From a checkpoint of a small multi-label image tagger: num experts 16.
Rows from block 3 of a small multi-label image tagger, named by matrix and row number. Rows with one number within an expert belong to one neuron, the router's apart. Each number is 128 + 24 x the weight over its row's rms, rounded and kept within 0 to 255. All counts start at 0. Numbers have three digits each.
Before each expert's rows are labels from the 100 images, of 14848, where the router gives the expert most weight on average: "colour at peak" is the nearest of a few named colours to the mean colour under the peak. Only what is clearly more common there than usual is listed. The data: rendered solids tumbling over patterned floors.
# router: slot weights (model.blocks.3.mlp.router.weight, 16x384), inputs 165-219
# up: expert up (model.blocks.3.mlp.up, 16x192x384), inputs 165-219
# down: expert down (model.blocks.3.mlp.down, 16x384x192, transposed), outputs 165-219

# expert 1
colour at peak: black
router.1:134156157149117153166168113122137114156143140129144127142133121112126139134128133112113152106115162133119161104104125131142108153150132059112113116110122179102161113
up.0:075141115125122083074126107117081116127173113143132087090120122129111074150114132125134153131091117138163154098111108117112155085137153120108094128115094102137096118
down.0:173103170176145153131118127113106108095139131115098167124122130112110126105132106107115117064139156100148133126130125132140170133137103119112148110148190100142150141
up.1:118121161187141135130126115158122118122148123119096150122154155111082166094159133108171151142108109115142122121185129141122124154142091118101123088129151134141107122
down.1:136134101111112118137124178122116148151122143133113115141168123125164156129127133103141091107128161154105140135102160096133136101092089110103146134075128147113130142
up.2:102108134116123089109103140129135142139167114153087134131142141101122093090175110135143135144136118144132126173144133132137123164100117152140156156135158103174102154
down.2:107086121167111138138134130176128149146159160158107136139119116135135124101131115113125125181136116137142135162133152113116121115157191109151151107086119131075126139
up.3:136111114140136135135074145118125191100124103107115100144131170104134148116146149118101096177158099145105120155134131135091131123133071130111138101139141123102088139
down.3:119111130126138121097175113101153127134093109092111169166087117138093140180084116104116113114116141140120101120134121058122154066131137153146123120121126100152122116
up.4:096102133072115126129114117116095122120149082197163153142127115157139123178159172140096151132153131135126118141087161130139093115131141110163116140110162113120159112
down.4:104121141082141115127165164160147126122103145114144117137131164141089085127127116113111141092137118130123095145133105113084190161078139147114118094138132096168093120
up.5:088130106116130147144140148135163144136152112110112144102122121121127125096139141116081154111119138171108137131184108144134131123142118140088175123174163117177140110
down.5:126117118168111090152131101176113118145119166102120118104167140143098090126150147149160120131121142140089073131110153119115131136164095095151123128093095126085128143
up.6:111113138174129120146134160154143103134151117119110139103147145131116161098168177091163152113115100115111144117189099108143112134147099118117123079143136109125110105
down.6:139121102164118152149129144114158160149121153105126134144181141150142158116121104117144121104151161154117093162099120095127118136084094110116147115082135149091155147
up.7:162139160103136143155135159149168157142135157149128132143147155109102100094133149146134084120099128175115128148182144111118103118106124127124145164117103144146162109
down.7:091138111069116071114176122097133141141117141168127128102131150123098145136117139180158129131102124114101135104128127161098144141169146107108083097109100090140108120
up.8:148070114114158126091093129105098090113105113134072132132157143171125171090174152156174126150145088124114120123158110116116134118086116127110103126147138135124104182
down.8:104136152149127144156150146091117172148126116157152141100164121143165137123107135145083116105132142140137128130131158126112119126141136133131135063116143133145124111
up.9:140135128130139124087127118148147126072108134115122106119110125135131161141141141204133098162159112111156104154087123152146089105096082132103120127142151123090093153
down.9:174130088096139170116088101102112119127145133128124136103128121128143089082151170142118160123138119187097128131130126118128109090150107152094140156111149145154127108
up.10:134133139095150167153127117170113111115125133127154109153187140136125131145089143135156122103135140106116107100129150110092115085134086138137137140146110136146109189
down.10:159128132099112157133156171103110123130137114166123121138092149094140144101123150160159137110116132148100128131143134169122165165144150132127129158159169136144123104
up.11:144127137118150126157117121155096118124134145105157124123162123127108137146071154099170092097156133144116118096135147107072155136146099143140141152159114132156116148
down.11:155117172135109112150147147085131122139150108170104134139101118082136135079153141145121131125121100108124134159150087149151118161105148123120138127133101145119119106
up.12:085124111108142108146139131170147116136149127135147091113140137140135080142105182096105127119131106124120155099123122095107129098143131133094141081138098085135106112
down.12:167082141187142156161125117139163180124158158123103145163142119114113125075163118132132139129171156115156109140137139098145112178115128149145145124134165140141101132
up.13:132143179164139114088132122115131132105129120104151131157128141148151174071162123166160103135145107113138105121126139144109134122091103144133137143151119149135117160
down.13:121172100128110138134147093071161121155161136171140118130146125135133171138146105162129143141112128148150142130168141111115132137114141161103133132087133146163130105
up.14:127145150114130152134083122155149124091104087134108098156153145113095092132140119117134090081120135103154149127131110115150098090115102127115147121130118115128074156
down.14:149091148125183154125140126142131163133129143134118085129151161096151132156156169161133110149149165158116132112128149150135138113156141168123162163156135140191091121
up.15:118108148090134117150124130131134142129154104160118164151137117126126130138182180138098110141142119128140117154095173117145083112139107124138124116118181126114163108
down.15:116130119067135120123182160136170153129113165106167148131130151140125098126112086109142144108148128153099114137132159132077176154104146147131129113120118108141108117
up.16:108143132126118144107116101114104116137137109092102141102143102134124131123098098119096105108106159177133116119104088133142162088141094123134117149112144099139110151
down.16:131109166185152149137119147125113144110171113164147129150118127109147102114127146100133148128148163166116087106123154166092110148127104129112161119135150137142147141
up.17:109125141142113117154088081112144133116116086112129134156103157126111126125097134136172147153137123123137104141147139105113137124123101143146138148173143117137118133
down.17:158112155146143150119123126128154148137096124132125133152133175132129160129139112170127153109090145086103072106103123144111128080067147128124131090121103144144107122
up.18:121077141078149126136087087136117144102141092089100146139137141120149150122120143135128094137151111124081112130151106125075123120097101175086137114150177091158091134
down.18:116107167118157192135119155120198130140130130158107124163119149118126104153097153136080133151144111129116081123135131123128084117070159164136160077079144125105128108
up.19:151128091137132111152137142096147148142145143115127119096083113113151116141085088134078101115120127161127114189123098144128129113122165140068164170148116122141132103
down.19:092141133135139133132149099170129112160078131093140147148154157107118125122137155170156142109113141107142131116137154170107130157168130101147113140092088120128123153
up.20:139124150090105109132127087161140136081089122135144155140170129131143165076124206130184123148202081080114120106100166158078122112135097116145107117137121135119152143
down.20:158125155160139147111132114140149132127085164135087143108154165125135160128118170114202109151150146098138119105160130129124155114132098141155123149166111137155130175
up.21:134127108102121137132147127129148129148132122146179159111120103106077144191115158085132126113158127159120137188102120137126137141140175135135143142118166126125146103
down.21:111136144080127138111123140182136154097108119103192088148092152152186060100134132113115148119134125122124095078134151144117125177063136115123143068109106148128104133
up.22:167132110118133101136142130100099118133155143110135137110103114126143095187091117137095125130129144171136135145086147131131154101129180139151144190140133127165141114
down.22:119110177144151157138139117165159120171070101107122138155112180084141148093123168141159113134120110095131122120176118150099132140134126111118137137132071113134133156
up.23:109119136127148088130125061128141125114113096108078083164130115083132133129114128146130112154143108120150079144088117115151123142089114155145117170141154135139132123
down.23:093135080094089151129111125126130152126113146139115129120140078137122145136155162114144108106133100111113178121100086108123162181120136099103155135151161096133138116
up.24:113137141111146137133123105152110151071121123144127075182176137169138106143103112180123116141143129103166124108134169110128087095125102129156128124152103147137128183
down.24:166142089101090137100176159121124153119086138116121129141128140145136154157086124137180139100142163117124123131101133164131161117174133127136122164153182125139150149
up.25:150100152137125141165138126122126137109132120108097090099115126131084119099136079148132111138118121121135103168147125163156084129137098113064143077122109123123126112
down.25:101146076119119103129156159145116155165084168116151132133183139141121101170097112132145140103124151146125169162110196127094136103170139138142120152120098117143120129
up.26:100080110133127133105099068142119147132100132089092125114111119071119123119108089093132093117152074100097081140110113074084109103112098130092134120121119103118120109
down.26:070132154130121143155149104123130125162185141149174167144154144123143064136153185119076194140121150119159138106117158163107105154105137094136147111122088162117160135

# expert 15
colour at peak: brown
router.15:125099132123110140181176106093152125163150115141118161113085129101129155127156106108125143106116174146121165133139128137146148162133151107103135132146148155100133091
up.0:094155153066113129143126122127076111129112127128131127179137103128158095098120156142113076111137123090118126112067201076113095105132066106193118111133119136129172124
down.0:100114101138123130150150178117192188151125147103101148108129132145145122156107131106169113153126142156171128127147107124138158099140152130154107149128139095169166143
up.1:137131133148154112132127143138139138115132119120136090103118170154151122137122158132104142135097079160129117089162142128122145118136158156098123148149082096151118138
down.1:133100084188157146160143109118131153110124112093107174142150123162127142141128095128081106113134152131150072141107078105167148101120137113155115116135157107122173150
up.2:073117106113140137139120068131142133116096159114150146118176140108171132092115154152152109136113136109082116135121154079101103086120104146178137102115123146140113135
down.2:105124120100163147150156104088143144153076128112112141110168149089143146121099104095117143096125123101178085145096141146127162081166119125114121169132118115156108155
up.3:066104109116126095157100134110131103115105149111126133165145092155146109159141154126142105134141166097100111112106129111143060111101146124176108123122102133122153172
down.3:118124139111166106146113141107091123140116150107136095121102107131135129102140153085111100102144156129140102123158138100143152148152094131105151139130132155127178159
up.4:130146156126080109086137148138102129120145127142111111113179151138114150137135139145139108150174127103087084134116112142110134043104105122147129141103083137122144135
down.4:148160173106137108105128167133095133122116091124091114122141098174109117084161130114113145160084126146099134132135120107113130134142119125094160121156107110155118094
up.5:084149149084119123122124101129077134132132117164137176123151118122133108163128167116133151173144106114097126129084134102091125125113120103163099138096152134114175124
down.5:118130199093118113158146197150159155129087106149126134093143141144100131130107147090120069067133132141123113127135121135095144153103083137129110097119174146151150137
up.6:094101144069130077146126158104134102131133054116158115105119138138117109116158142128122155091105106165124133119122123157126120132122113137102142157117115101120106121
down.6:116128092137138139120170074149151156122077172122132111113099117128120132181094113141084105124140123115123103140132102106136103103132142143128133106146156091166152086
up.7:116115132125096131132108147121126117134120090183135159141126097091075194149175165111133174129153124118079131155113117133128093135148120104139127137137179124119132115
down.7:126143121072128147114134124161136143096136159152169092114096123136134097139069146119106118098105129139112095146103159100094113123088102148136126093136111102131140116
up.8:115125126091124116126128119126160106110120114124145124155188147136126126134134178142110104127166101131117103125107115091130093092107110170144075210158144124153151151
down.8:137131117137132104109130134107112136155125096116137112124105124127127124142140128155131127121114138160108111077155117155105117130139173111151073122128126102125140143
up.9:132119156121137163124113168144138184107126170167152121129126127142144123129100113142143126133163136137149099126108127125119125114097114091198110108120122109122096132
down.9:121106095108146109109102115146152102138129145121116168139112101097151130153114140124165165144146165100088128134115175082148127153106137150109119118129115147111169108
up.10:086101130133114139139157105118149177118113141146141142161111103120134148104117127146096118125111132112108098114105136144166145131141125136109147162113133102125123174
down.10:145181210144123110118095155142106108109116151116115122118071125085119146133104118070154150138171144152118119110158115162129145139126150147134096150167080097107155112
up.11:083135147153140134126114151130107143119124095130115148122125115124110123122141096143124145135086117120114071101164150059127117097123094151118128123123121096140125145
down.11:092125123108091113158148108096117105164160139148127159122151107143129126126122084117102105116142064133089111165134156118140152108164113201126106114112154123136100121
up.12:125114179148116102161086126125112099131154063144090147116121127114120198091158158140151148187117113114106125128148123135149080132135122103102106102147138129108111120
down.12:074108078132147112127151113139144161150082161131123126098139124133091121170082068120093118081126100163134103187129120092108120113114125156128150133105106102159129105
up.13:111110128111087127101121104145157165100152144117125147124140121176152124110127165171172127169164132124103096132102128122094129083118148139160096109141138114138148126
down.13:103095147093114107108134184086101106099179138125166124141099145170125170118189157090164146183095109101114118169106105115103133140104107144134179119124141111114142125
up.14:134147209155148118145136128134124114131164117143127132091124158132121119084142159118141142141084096159114134074161112143114122153155134108096100132110112128143129130
down.14:096096116141127138121155161094142140137113117074104137118112138130123113140093079085097086082126158153137139140127110111127134087097122132138163110118122114129157123
up.15:096126112089154111149156153162163141118122134134142140123124155126133113126075139141115149120146136152103148116152138096109145108131109181146203116178114129152152133
down.15:137114134156144135148122074162135118108125089122144135126140157101115076094104131121149156162131148139086096090164107141100092180123129121086137127119110172108119141
up.16:113091115095169136146123119140149118091109146104119129146132168154150114117094140167156115150136140128087112140100139127109162131114110155159168137164109138137112146
down.16:116120147124188137132133144108163144104146088147155129160088153131114120138134128116121122082120130162203119127137080139116131147144144146166138104074145128163142087
up.17:126126087152101140130138127159124161141145129135160141135169109134106163107137182133118135146114127138118120111143114139134105138136118127153109125148170145200128137
down.17:070114125066126114126125170087098132162161128149086083114074124131149127121126127128167139083095133138113126137127140154114117138108149148147140160113063150158114112
up.18:106094087101113123131107109106136132075107108112136111178128127133172088134128115114126107145130111115152139130110171111161097086146123088116135162125144138145153157
down.18:143104099131115125157128135124117121097154152114163158102103146145154089144134153118136103173114137116137112107132113149195112101067104146135179115082142123169120104
up.19:152104118108101136131126122168136097161146156125129161135153061139182105107144109124128157117186110131110108140121128145152128145130124177118136145138068128113114153
down.19:075118149117110136124122148098127149120107134179099116121087118137119168115126128123161086152108142124121122139126107130120137174172140121159114131124177128167140154
up.20:110100142133115096145145116127146119104120180104143116134112151140144096128101112140136128142090119124109112135092119107118137085090100148113131110135096140142130147
down.20:138155126150099120167112163125137116152159155148102102124107149131157088104151151139138126107109143146122115104130080126141173106151117120122114115116096146126109131
up.21:131151122126121136139135121144139139138138129116120125174139132143144120119119154143102095135145147131136133158099137100171128131121141153157133121124119104165155151
down.21:149089119123102100111146148131150126102134125134127094143126154109096124152107157118133122175116131146150176104155114110140123138125097124117131105127165104125094135
up.22:118130135086109115107089099145118116085137128119143142112134108133128149150112136165109118114106117114122117133129109139135118130104089136134137138099050134137145162
down.22:145112181152100155166152146149088168160115144145128109153135121105169088135106167169154098151172129111128082166168167114122156134146142111122153129115115144167091137
up.23:133087107158123143111092093112095112130137111125135147179168151119132148140153144130134073169182126123121097162084126121132068079121098165106120087101137095125118182
down.23:144106137109155097151105129144137149144125139093126140151126145140155112150121115169139139145119108105131155141120135131162132125118104148158117124132110135109122119
up.24:129098110128098123104107142160116160121160107116097127150142115137187118098145144127130091183107096138108113115097151100130099131099146102110089104159161106170129140
down.24:102155100103131114112107094160135137087089094157111142157124163151099147131100134111164156087102096161151129150152135129093125131137104116101114108137109125095113123
up.25:137085113105074152167140104091163107092110146112093091153118089155151129128129120100176101140105146126134123145125144134101093133121116135122148116135077136136130136
down.25:132094098120131152196119145167125165133125122153108105087096151159102108151086135124119119148139115133109081126155144149104124134146130206120146130122085129124100117
up.26:098129133101160143144127138158151126128132132118138110080139154127112137100133141125111128106066087126088109108169133097122128110124133164122172130139070103164131126
down.26:154119112141184144130138151123107136115129105111108153148134147163160128117122099116139126115138166130128086104143092115155116123136119152152156141135139137125159151

# expert 4
colour at peak: brown
router.4:089162167148094116105132082185124186135093100125178113156123100131139127136124178151131105123163120095149116120146201136120119111136148107130117140157147139139137123
up.0:103114120138171109132127138105114095126179144177099132142095130096130124169118098111085121177092137125131172114159029117142166150144137123115114106114113098104103117
down.0:141148157110148164082129102111174104167145160184107134147093153122142121140110140124165139137084146109104117160127097149123181108150111123145133088162089129157153122
up.1:160121118148110125135155117142144138094110131129130102174110104144124094124133106145145085124155139125141114129102155129123137124157086130109133093189129108167084158
down.1:123159145130158169174133131082140193100138152122137127082125116100105120102117079114138100127138118164137152143152147123128091159119154156148112155075144118154118131
up.2:116134134168127117133093122117095117123136119144129108141096104071104103138121123169069128157080144124154114121148133151170114129139138120108120104176123129136174098
down.2:179125089109132117154159155141157122135130148090120103138156177169115118122138098099115134098118133131081142150113109073151103116092118157127170128106132102116108126
up.3:109147129147107147183170172130159093192155152116123142137111144086106166105148100107120166089105136155080174129159113115133150158112118118134152127120125130093134102
down.3:107132146127146142121109157094144127177131129133135148160103169101147184093102166132176114088110171140118102125137103143100169120155101140136146118181133114114162127
up.4:150094114139156141180140162121141114124140132162097132175128118138139140111129109168116153148110118150105119126142148177123164151117147143105126142171131103155157151
down.4:124139142147117131137125128141163134146125180115147121166122144070104117148143094087109110115128099159096159134108158116097130122124154167134139134108110113129130117
up.5:166101114135112094081082136120146129103127143132084101129117161143118160114150035103180061106154120142128148130164117126139116173114111146103138165106160092134072122
down.5:154127168108123152142141108105146174128111151135134143126102140121138131138087096130134098109131131169160101146175105134085122145137145144140146135102123102166089126
up.6:160100106121132139170130137101166094135097162097139127134151128145157142115100124151103112149105140107120140146094123099155133117136123170142125093133130105130136131
down.6:135148145183167132156120098096133150139133118134139161145146151146124114111157134112135103171126105097134117137078133091143095126092110101140083129104109094101119128
up.7:104107105114111111119116175126123101131116135129105139085216094131135118102173084126124096153151130110144128125145110124138130145123109098143120119141145088102118161
down.7:129105117128091155109147128123127118123122143150126142136111150140120155138119145104122092105121148116141166117139129102098111143124126148102142083153126117129096198
up.8:134106132118125134154171151134157105145118158081123122113172184108143126084133100115155173115115096138101124137132119149123127126050164120123140180100109107097096115
down.8:103136167088151133121123136120121130178124136135125144149099171119127148113103149153120126126117127123140110125141116132088126133151123141137162108106111115136107125
up.9:120130138134147140158114147115116084119159104111117119136119142073100089124137133137115136139081101129137132136168146145161119137073130131134143173111142141117157102
down.9:116161137089123113136213130164131149124062120098124105116098094115143096138105118132100136135124059155138107137136138130130112113117137154093111127143156077158158158
up.10:108142138146119135118087110139098136120126111120139129137111101095124125121127144175066133121123120116147104121147167171145113120125160121148122107156137151120203121
down.10:158140080124147099154153174118137133131152137094150114129155150152100109132107078086071156114098129126102157141095126106135095126102151140131152135088120105106133127
up.11:148131114173158139127155123139132118087126110094133084143120131125129062129132102159123124145112110131127090122117170140116114128150117134098130109143130116174091128
down.11:130156112116123141185181165104137191125124133115153108069141120100108108099113085104118135120112137159131160133146145130141102161092164146131098130073127107113116118
up.12:141139140134135141175127140114128101153159132125113119138137149080140093162157161149111125167062115135138149126148139120180120124134165134110140173133132133119159075
down.12:131170119142109128141201138172116164138078129081158108149106103118161090117107135121088148133113107142144129125132166111156103109117148150124114135114148113125173131
up.13:141143121101129159178128132131143095117130157126126118157173177146165154109124138142146153126094151106094121118147134115126100102102117118123132167132102158116142149
down.13:091119127095157126128119159139103148120125127146058111137074140048091146112137147163125128140106137134128166133156104137151154118156127156135145102163125095116140097
up.14:127125142115151141136124161104138095150172075127094108142105146107066118122157130099093173109117114152119149118144082123125126152074136165124154155097138102130101113
down.14:113126152122148179159100133096154133186160141136114134162109163121137142160128164111147123134074140151113120132117105107134148106168117146109154105109084127148114118
up.15:118151144143142114092107116147100131093134082135126127112126126130092115089155113127142116150118101134141116106148134147117124161149088107105103073128172143148121157
down.15:127133144137120091171162132115127155093127155124140136059168105134100133122108060074088142112119132199111143122141147139141083145097160145124140134092126097150121167
up.16:125124122120130125176157134134145118114139124166147125140138156104157136142110162163139162141125127127107115138112153147106101109115148129065131180160101140125163110
down.16:093132143117143136127146164116115157123103137144073106132097109082126112126126156145109113162144134168140160108172143141167141134117160182129141128147141102164138117
up.17:142111094114121147145202140133147131154115161035156138091186136137138094090123137113137187107123100141120102148048143132119118103083118123163145136101120124102135119
down.17:157149139103151164077105144125136087158104145137090133174147168127156150121119139135135123106120155108122134140108120108108146107150083132146164134117131135120129129
up.18:126112109133140143126116140102141129140156143131133133131128137106116118139129152151110189164136108136124099150145144145146135134091169151149133148122127127113190086
down.18:123179106092161083133179175140105181103094130123132093135123107140139109133114075125067132146129140148128166112144145128124091131109177119154114112110126113153128162
up.19:087148148148146122109086115137098145117114102149134153148107082118152146143146144166068124124166138109137104110106159138122141117135140113167122097133160169133199176
down.19:130123105135135096164153171097121135116162130110135132113161129145102124136127060081100140137120134138105169136101149124153100149093147147136133116090124120123134146
up.20:134120130122094116140148121131147130142106118104120140137143109145048148071152164110140085118140136111145180130122116102130141143141079111175116111157173139127105170
down.20:120142148166124116161103073096151159118170146147133148109170113105137091132150091120149115161121130150117181152126161093128101096127135138147150150070097123118109143
up.21:127130133134121126186103121127127150149113126147103135135170115123075143093145163108141079133110119130129149140116142086125135128149051134110119156157134119174091142
down.21:112130164136104165158100095127126143108132153132098163096143123093122116123158111114153075168140109176104170134148176120131123120143154160172171155101115115137104105
up.22:145112100108122118138174130138173132139112144042139142086183161130131155117100123102166137080131097139103101141068144140102123096107079133133143124108119133125118101
down.22:142147141103136162091103130119137107162110128133084141152117154135143156114112117144126130118116172117137122140140119112096138116144108130165162136123127125130112120
up.23:106129128155123148126120126122111139121133143090132107139096111102141096151088100162096098131121155131150107125124127139191109133138158130113132128144122107118156094
down.23:156103099153135128176134173131135117150172136113138102133122190151105149108157124114133158132112148122085132125124102075150118111110132147121127114098132120095102100
up.24:127135123096096178111115133138146123137110151075125117135152151156163144112116130127129153094131119113119135130125150113155118111077152125208136177121130153081148155
down.24:110109123133165091146126143106126107142203133186098124137096114103106111151126124118130120169075163145117131131121096118121159144175083135119154097151122099152112128
up.25:113141137147127142187176153114119087174193147127132155121111142118128111129174116125110163125078129172119182117120126114153191175157116109130124104110114146107143104
down.25:122163136128115126077117149110157101160127135134139165127110166103146137115115137118169145089110154121110127144116099142119194121140094123164108143181131115101199123
up.26:106129134131139167093077137125127118098142136144080125143148149149088139086173091098181110140153128141118121113205139107137123164102101134160136147099149114147115161
down.26:123122137112123132146178135125141165092118147125127134084107119118132125145085095139124105111116124168133126123176138144122106142119142158121131100147138083182136126

# expert 9
colour at peak: brown
router.9:127134100151124143176167139129193138162147141139142174143148147112105178134146156147109122120131169155118149129171162151156131152133150136139170144163146134143149102
up.0:127112115102120122089092119121098145068076118091107089150101141116125136120136110122139103151147076088129079142096110101127117098083107115118101126107125096116111151
down.0:151091115112117114093126071138139111108149136120165108117177127103136113176114123141126093160156120112111119119144140117082141100122150130107108137129132116151090101
up.1:096133113178091078128131114159109123121110133138143165137147103130142188113138145141158111172157151097106119132108126143105112104119097122142136089147175144114130170
down.1:086138126126099143167162137129146112191114185119095128091124122142129117096123144125100142158065092132093120148103145113122132080112109115127125142128085092124100151
up.2:122143144145082078140143131092079091123122119142086118121090110145192133113141097151104114118110129099115141104097167105142136100125097089138074127111065135072134122
down.2:159099167148135097109107115131139127142092158141095108099136118125093124161102127149123078089091133129115141172121145105130124130171130103116097203146095100130123131
up.3:125107112150097105118111102080100143096088128094091109146155140145150125171127093091140103178167111109136100151090080109133106103132103132138110123133148092126084135
down.3:154100075156118110149132145138111144160118176164127148122138120127134139135152124102162111124132139165149130115115149172120113130164112167093098071156124104123128127
up.4:131115085131122109078083073126092175108107135151108115093111107174143165159103140149143137126159111129148107118132136125092140116100152142089099118144146111160120157
down.4:103124140051124079111134131066150108090104143126138154089118124113130088084144110112130101080104127110114137135099121128103147114087098152110101129168120100102128055
up.5:119095109136137104088108082113122089087088110146083133129111139101118159124125084152162100144129088090119098106122113129092111132078124091106087116150109107110104145
down.5:123112147129172117163097107147168158150135145079127147121135153153150117141132122124125078145159090139152113134127167100147112101116107135140152103102095100126142157
up.6:154132102111120113108112119102177096074080099130136127113139091135115138106128127124164107117154097116110083080126160091147109104079107139160115119136126112113109169
down.6:123104127125125135161113137136149166131117137107176100153124118102111166063112117153107144162152096128149131111128131124123142126095100166138149123117123181163153148
up.7:141123131113117138112155128156149119140125113089098105194111092133103095123143126125136071111131133134133144157120108153145122095115142095178101161120119144102107132
down.7:127110149102132139115086112089142103146089099122117091110111159115086131091123118166124103121148172124120095124130113099109146142127154115115146136139140122119128120
up.8:154131118148136092133136144147109120123107088136140125149169140179119114141105138129137090134104142103124108132097137124120081104133117158093143103141143121130126181
down.8:105132128118153148149129108080079107149129101105138180149167106134145114149132134157115108141109114138102088098149156106104108094124112133098153092112098115132153136
up.9:124113127168134087106065111103075106131152174132094073162126104100126115118114114119108097150128103153142111152098146154138133083075115126106112129145123116137134176
down.9:106132111098130106162139109155121113141113087120165132189136155135115126132124148119119162131134100123164155172076111126106110135107117137098154115131146148127122130
up.10:124114117116132109069095088100081130107112091139097107168115122115113131131125127143173097119173121141153097145134135071147091085067130124132158114142114129102117147
down.10:131133146164135111138141157153146141112138110134128124141123125105123124123112142104120103117148110181128138172141157089088136103132108143140109160144120116110113142
up.11:141137124167117151145165161137139141131113127123142129113143128163159097127098124123112152133078112139120136135105108115129046130138146171099152116146099087115126140
down.11:130132124168165144156113132139146126123113101105125156125167117141120137121122118134113094130153141124111099090143134106129091115127097135104168089093117120160152131
up.12:127097138136107113088132107087121129106104166119111107153109134151134134143141149125161130135152144115136131135136133115140130105111122108117096107142102097126136167
down.12:119133154123115074112146161125079148113122131143122127119120120089111128134134166134127139138069130101106133150126123140116132096125110148144088119155091104138114125
up.13:082151082122150143123149145148136125138165112115143137112173120179149088129143175148122174122129120151104126051156142133115118109139137138154134134141118140197146151
down.13:103174159137128124139138135103152092141107163087137093124087154133117118105096071098173106076123155131162113099138069122110126140117112111161156114126131117133151111
up.14:114104104107129084085098089110101119060123138143095092096115093152114109144129123119139126172123103129149097128096102082081111103081106134122116116078112084118095161
down.14:118113129107085099133096140114141097091130134139128086148109154151131108156117096109131101090118139109144114119095146091097110120092116129171086122135095133130143115
up.15:120116095132119076100099126102104096097077143148086106134160124151097144140138098112130113139154126083129160130122126104142140130094138127125147104109106121103112138
down.15:152060124141145099130086113146116122096145136139149135168102141129099084157143151154120169092142144137136138121146101167113117081102145133146126120112084108102118140
up.16:106132068173149141142144140145153126144120113085153131141124141144141135123080126123106151128073126139103117149127131110127068134131172167141156109165109106137126139
down.16:129164132169161151156126119158127129117109125092150153142147117133129143127125109119139104120149136114129080092149124079113101116116115143121173072119129121139149150
up.17:131124111106142098138126134132153135117126075092139140188109147147131144165069101160144114138134155138106114158118146114104091110132145181162146124146121153148141145
down.17:142170131174140155143122144160125138130090135088166180148137116151141130133102128088148103115129137110121092082146146087116105110117115136135157111092142142103164151
up.18:161134160167170108137141144145126165115107111103137115173116159140105147150083072108140072136162170130184123143142111098144108165127158188141149138128109158130115135
down.18:140160107148123134112148133159101112141089118128168181139151099143144123151098148087151108120103128093091090100133146128089098098134110102123128154126117134094165152
up.19:057141119133119128145151109139130134121133113147155141078110096112148110148130143116137166131149111116097121164137159124101142079115134096140140132066093130106105129
down.19:144122156114113093127135137110159120126055133107133144101109132142108112143127075131147129115103125149156124127107099105145167122125127126148097095151147114123104086
up.20:088129117130096130128125110146110146132137044156153139120200116153112148171143172141134137115135155129141137095144145152146114113144134112106105130098165157152112134
down.20:100129107100118121103139171094106109164147158116138142122101126151153104158133094133163125136115140154143134150103106120135160135102120136148100145156096137109148121
up.21:122137105145134123136131138145132141134111114137151116170165115139119113129113157133127133136099109113111094143089110114109065129121102123105141092111115126128123144
down.21:107150104119154148137128099128129125125115135146119132152159113135124117150105149169108118172129131108084112109146118113095097044125114146098155090129106135152135118
up.22:149083102101116108089132102134096094118104129103124153129145158133139086124088114167105088146146092097171120137115150082133129153113111164092123137111110086130097171
down.22:138084133119153130160110169128105123140103119143110104132180141090115145122119174153131071128146067075097112098092119130092125109129098102150135154126118113143143141
up.23:116102158133123102060096100142122093123113139137090109181108110156145106151138121143161140144134099117137124113116175137159119108092124103149112124120109121108160152
down.23:144139136116131089118092120167140153101080139144143105129075174103123071087082144148146165120110149167084143162122137135143136119165128140081121113126075115159143144
up.24:178111145155101088136124142113147139134106159118115133128114117101093135169155094110126104134134144135175134177164109130170183164133123128128113132127177144098119106
down.24:107096167082105128117128114127087147105089110127133109125108125105095125121083123128112151096102105144076121127092151137078114151118125122089101136137116122110056103
up.25:125129107133092144121105113124122139130124064158125138117148111105098165169145127124158124117161127137160147144139113137133118127135104094084111151094162138112093127
down.25:136117118107116100074127171119109125138117127106141134099096145155098126113148088122152134094106101140150152165081118108107144137125142116107079139156125125118107068
up.26:099116139122140110083108086136130145089111123158110111151112174161130134138152117124147107111133091111107121118155128157134143106090155120113155117150146104111150152
down.26:116167158132110152110126112045118161122109171144126079129113145106150147182124139124110102142148125088134153095099126108099132123106096166135124128115132102198127101